A small contrastive image-text model, trained from scratch: 8.79M parameters, 95.1 epochs.
Rows from block 4 of the image encoder of a small contrastive image-text model, named by matrix and row number. Rows with one number belong to one channel. Each number is 200 + 20 x the weight over its row's rms, rounded and kept within 0 to 999. All counts start at 0.
After each channel's rows are labels from the 100 images, of 14848, where the channel reaches its highest value: "peak on" is the class under the peak; "top examples" is what is common among them. Only what is clearly more common there than usual is listed. The data: short English words printed on busy colour backdrops. In brackets: how many of the 100.
# convs0: first 3x3 conv (encoder.blocks.4.convs.0.weight, 48x48x3x3, each kernel summed), inputs 0-47
# convs1: second 3x3 conv (encoder.blocks.4.convs.1.weight, 48x48x3x3, transposed, each kernel summed), outputs 0-47

convs0.1,211,155,189,180,186,195,187,217,210,192,203,205,172,212,189,175,206,179,211,203,177,216,213,220,180,186,241,187,218,204,265,201,221,171,165,216,205,198,207,190,205,205,199,185,215,163,213,191
convs1.1,224,193,224,211,180,198,205,219,230,224,178,191,217,235,238,163,205,186,223,180,205,211,212,180,227,213,212,200,201,205,174,196,207,192,225,225,224,182,212,229,195,167,200,186,186,236,176,177
peak on: letter k (32)
top examples: the letter k (65)

convs0.45,227,180,221,206,230,200,177,197,208,200,195,194,187,239,210,198,234,185,239,184,185,207,206,203,194,149,166,178,174,187,233,162,231,200,217,220,185,212,199,202,202,194,207,177,208,203,185,187
convs1.45,178,226,201,219,208,190,195,189,203,188,197,218,193,207,221,207,225,169,197,202,223,199,221,211,166,196,158,189,188,200,170,239,200,190,193,195,158,237,192,164,229,190,243,205,201,214,187,190
peak on: letter s (25)
top examples: the letter s (57); the letter g (30); white ink (28)

convs0.28,214,210,208,211,189,202,151,203,177,200,198,179,171,169,168,245,168,200,187,171,191,197,187,197,199,184,198,204,190,217,219,175,169,176,211,197,227,201,224,208,159,203,214,215,193,204,203,235
convs1.28,226,217,217,215,219,159,189,205,201,174,195,215,150,199,196,197,220,199,204,199,184,184,196,193,180,199,198,205,184,210,233,212,187,175,226,189,173,232,192,179,166,220,195,235,191,222,216,160
peak on: letter s (28)
top examples: the letter s (73); yellow ink (28)

convs0.10,186,206,200,199,209,193,191,201,200,218,192,211,219,191,209,222,211,129,222,217,191,170,211,212,221,212,195,183,192,193,208,181,213,219,187,211,226,205,222,201,202,184,174,238,211,145,170,186
convs1.10,202,182,203,193,224,172,213,160,189,205,215,219,200,239,172,213,192,185,218,247,211,185,210,180,169,215,203,201,210,201,196,173,217,187,229,194,237,216,234,193,204,186,171,229,209,197,184,218
peak on: letter y (32)
top examples: the letter y (73); monospaced (36); yellow ink (32)

convs0.23,199,182,215,193,196,158,200,193,185,230,220,217,174,179,186,220,207,213,227,176,197,177,156,209,209,214,179,211,214,199,193,189,178,206,192,176,197,215,208,169,175,188,235,175,179,216,154,189
convs1.23,172,207,234,198,195,204,169,201,210,199,225,202,182,201,201,194,197,221,172,145,195,182,166,213,186,211,178,199,202,186,224,203,197,226,182,205,210,231,206,213,201,191,211,169,202,254,236,198
peak on: letter o (29)
top examples: the letter o (76); bold (75)

convs0.35,196,185,207,196,236,219,199,211,207,231,185,196,176,175,211,194,234,195,150,212,180,221,205,186,178,193,216,177,221,217,205,208,210,188,202,213,166,175,195,209,204,218,158,239,198,230,183,183
convs1.35,214,176,187,205,209,199,212,205,190,198,143,176,206,188,215,204,179,181,182,208,208,218,218,168,184,218,214,182,187,184,195,232,216,162,227,221,189,181,184,228,223,226,167,182,211,190,171,187
peak on: letter r (32)
top examples: capitals (84); the letter r (83); yellow ink (27)